{
  "arch": "densenet",
  "n_mels": 64,
  "win_length": 400,
  "method": "simmim",
  "stem": "single",
  "learning_rate": 0.0033,
  "eps": 1e-08,
  "merge_dims": true,
  "adamw_lr_other_params": 0.0011,
  "magnitude_pruning": 0.5,
  "batch_size": 64,
  "adamw_weight_decay_other_params": 0.01
}
Rows from block 5 of a small masked spectrogram model, named by matrix and row number. Each number is 200 + 40 x the weight over its row's rms, rounded and kept within 0 to 999. All counts start at 0.
After each channel's rows are labels from the 100 clips, of 14976, where the channel reaches its highest value: "peak on" is the class under the peak; "responds to" is what is common among them. Only what is clearly more common there than usual is listed. The data: short made-up English sentences, spoken by a formant synthesiser in many voices.
# conv1: bottleneck pointwise conv (model.blocks.5.conv1.weight, 160x264x1x1), inputs 88-175

conv1.34,200,221,200,200,200,200,175,165,200,125,200,231,200,200,200,200,200,200,163,200,200,242,200,200,200,200,200,200,182,200,200,200,200,200,200,200,161,170,227,143,200,200,200,154,200,247,200,166,246,200,200,200,250,200,214,200,140,215,200,255,200,307,200,213,135,200,200,246,181,200,200,200,200,200,221,200,200,200,231,200,200,135,145,108,200,133,200,203
peak on: /aɪ/
responds to: voice: child-like voice; "my"

conv1.17,200,200,200,200,184,200,154,200,232,200,152,106,200,200,200,200,136,200,200,206,200,243,200,200,200,200,170,224,200,200,200,200,200,158,200,200,200,200,200,254,257,200,200,256,226,193,214,200,194,170,200,257,200,200,226,200,200,200,107,98,223,220,271,200,200,125,200,200,152,200,290,200,203,200,200,200,185,164,200,200,220,200,140,200,177,117,200,200
peak on: /b/
responds to: voice: child-like voice; /b/

conv1.158,200,200,200,200,200,97,236,180,138,235,200,162,190,185,200,192,200,98,271,180,200,200,200,200,200,120,206,236,139,200,165,248,200,200,199,251,200,200,200,236,200,200,200,205,172,250,140,272,136,200,110,200,249,200,200,228,168,178,243,200,222,249,232,86,200,243,200,193,201,195,250,200,200,244,200,200,200,161,175,184,200,200,200,278,230,209,200,200
peak on: silence
responds to: mains hum

conv1.159,176,200,162,200,200,187,200,200,200,213,200,200,129,205,200,200,233,200,200,200,200,162,200,157,200,200,184,200,186,200,200,200,200,200,200,200,236,200,302,272,200,212,200,252,200,200,232,200,200,231,200,212,200,200,185,200,135,200,200,200,113,200,159,246,197,200,200,200,200,129,200,200,200,200,301,200,200,166,200,137,200,173,200,261,187,200,286,200
peak on: /aɪ/
responds to: /aɪ/; "my"

conv1.140,191,200,243,200,166,200,200,200,138,188,200,152,172,200,150,245,227,127,200,153,240,115,200,200,200,200,200,200,200,271,200,175,200,200,189,200,248,159,224,200,163,251,200,200,241,201,200,239,154,183,234,127,195,200,251,153,232,238,200,110,200,200,200,203,143,158,200,200,200,260,200,200,200,200,200,102,228,293,200,152,105,279,247,154,200,162,206,200
peak on: /k/
responds to: clipping

conv1.62,200,200,200,188,200,200,195,200,200,200,200,200,140,234,257,159,200,276,246,207,200,262,176,200,200,272,192,137,200,200,234,152,269,200,200,192,200,200,200,186,200,200,200,178,200,200,252,120,172,259,164,111,220,200,200,129,230,200,200,165,200,200,200,200,200,200,200,200,155,155,187,200,104,315,188,200,200,200,200,200,200,138,200,200,200,200,200,139
peak on: /s/
responds to: voice: deep voice

conv1.91,188,200,200,200,200,163,253,200,213,167,150,200,200,280,186,200,200,200,137,149,200,215,307,200,235,200,272,200,200,200,200,304,147,200,200,200,200,200,200,173,208,200,200,228,203,200,152,200,200,200,200,200,200,229,200,231,200,200,135,200,200,200,278,200,222,220,200,148,200,200,159,200,286,200,200,200,136,160,148,140,200,200,200,116,200,200,292,200
peak on: /ð/
responds to: voice: child-like voice

conv1.23,200,200,200,137,156,200,265,200,171,200,155,240,209,200,200,287,200,200,313,200,217,242,148,241,112,242,200,120,200,200,200,200,200,200,164,197,200,128,200,200,155,272,200,200,200,200,200,96,149,200,158,200,200,200,191,200,149,200,193,200,106,200,236,200,132,200,159,200,141,90,158,230,200,200,269,209,200,90,200,227,256,200,200,200,197,130,200,218
peak on: /t/
responds to: clipping; mains hum

conv1.49,220,200,200,200,199,144,200,200,200,205,200,200,261,200,246,175,115,200,272,200,200,200,200,153,222,196,200,171,200,200,200,203,200,200,200,186,200,168,200,200,200,233,152,200,195,163,200,200,200,207,200,186,199,200,200,275,200,184,200,200,200,188,171,121,91,99,200,211,200,161,200,213,282,178,200,199,149,200,125,231,265,200,157,200,200,200,200,203
peak on: /ɝ/
responds to: "our"

conv1.96,200,200,200,205,216,212,241,200,200,84,309,200,200,199,243,208,200,200,200,226,144,200,200,200,200,210,171,200,200,200,203,200,200,200,256,200,200,200,200,200,200,216,200,243,200,200,257,200,200,170,200,167,251,195,200,200,167,200,200,174,200,179,217,162,200,200,176,200,200,200,244,200,96,200,200,200,125,200,215,200,200,244,302,200,211,200,229,200
peak on: /aɪ/; /aʊ/
responds to: /aɪ/; "our"; clipping

conv1.90,99,167,200,200,200,200,215,140,269,200,162,93,200,200,200,200,200,200,173,200,166,202,263,200,188,170,200,151,162,200,271,158,200,132,200,353,200,270,200,200,247,200,264,243,234,200,231,200,200,153,200,266,177,133,175,200,200,221,241,220,197,200,313,200,266,200,238,141,88,200,142,235,200,84,200,200,200,200,255,254,200,200,139,200,218,164,124,200
peak on: /k/
responds to: clipping

conv1.19,200,200,191,160,116,164,200,200,200,166,200,219,200,200,200,200,200,200,230,161,200,174,200,200,153,200,135,200,108,200,200,200,200,190,200,200,200,200,200,237,206,105,95,200,236,200,200,140,200,200,245,200,138,200,200,200,200,132,200,200,184,146,170,200,200,111,200,200,200,167,170,200,200,144,200,259,200,200,217,109,200,232,200,169,150,101,178,200
peak on: /s/
responds to: /s/; voice: child-like voice; clipping

conv1.131,200,200,200,191,200,246,200,200,200,136,200,200,200,200,200,207,298,200,133,230,200,173,200,200,200,200,162,233,163,124,200,200,200,200,275,200,200,200,200,200,188,167,200,200,200,200,200,200,200,200,200,200,200,200,227,238,194,101,245,200,200,200,156,181,200,196,200,200,169,165,154,200,200,200,300,144,200,200,182,249,220,200,200,200,106,136,200,200
peak on: /t/
responds to: mains hum

conv1.63,200,200,200,265,243,200,200,241,222,150,191,200,200,200,200,201,200,222,200,188,200,200,218,200,210,200,320,197,200,246,200,162,104,200,177,200,227,200,200,133,200,200,226,200,200,168,258,200,199,200,240,200,200,200,200,200,200,200,200,200,200,251,131,296,101,177,200,200,149,200,200,136,200,200,298,187,200,211,200,200,200,200,262,217,216,200,200,200
peak on: /aɪ/
responds to: voice: child-like voice

conv1.103,224,135,200,181,155,200,286,200,200,176,195,200,200,206,267,211,140,171,200,233,200,200,254,200,200,200,200,215,200,113,227,200,141,196,200,255,215,200,200,194,200,200,200,258,200,173,210,151,200,200,171,120,238,200,170,227,200,228,200,200,200,129,200,155,200,162,253,127,263,241,200,200,200,200,200,147,200,200,200,200,200,151,200,228,206,200,200,200
peak on: /w/
responds to: mains hum; voice: child-like voice

conv1.39,200,176,190,200,200,200,138,251,200,152,209,255,200,189,152,200,273,200,200,149,208,151,200,154,202,200,200,200,200,224,200,200,200,274,200,172,243,200,212,266,117,200,170,156,200,241,200,200,200,200,200,158,200,200,225,200,200,200,169,200,200,200,200,200,249,297,200,130,191,168,200,186,252,200,200,200,200,233,187,227,200,256,165,200,166,239,200,200
peak on: /k/
responds to: /k/; clipping

conv1.16,200,200,200,165,200,159,239,119,200,200,200,178,275,200,200,200,160,200,236,170,200,111,107,200,200,170,200,200,200,200,287,200,200,208,200,200,200,189,200,200,231,200,200,245,286,239,200,200,200,200,200,214,181,200,200,200,200,231,200,200,200,200,200,200,284,227,137,154,200,200,200,248,200,200,277,200,213,200,195,139,200,200,126,200,200,220,208,200
peak on: /k/
responds to: clipping

conv1.36,200,200,167,200,200,217,215,200,258,204,170,200,200,247,200,200,200,200,200,200,200,200,150,200,200,200,200,162,175,200,200,200,200,200,200,200,198,288,259,256,189,200,200,200,200,200,200,200,252,200,200,226,255,200,176,200,262,239,146,200,273,183,319,268,200,296,200,154,267,141,200,200,207,200,200,285,143,200,200,181,257,200,230,200,126,200,174,228
peak on: /ð/
responds to: /ð/; voice: child-like voice

conv1.149,220,200,163,200,200,216,121,159,200,241,228,200,200,171,200,185,200,142,248,200,200,197,200,226,222,200,200,182,147,200,189,200,200,200,234,229,200,196,200,200,270,200,200,200,200,200,239,209,180,200,200,195,200,200,256,200,297,200,152,141,200,200,250,176,148,200,185,150,206,200,200,200,183,200,165,241,200,229,352,190,200,200,276,200,249,200,284,230
peak on: /s/
responds to: /s/; clipping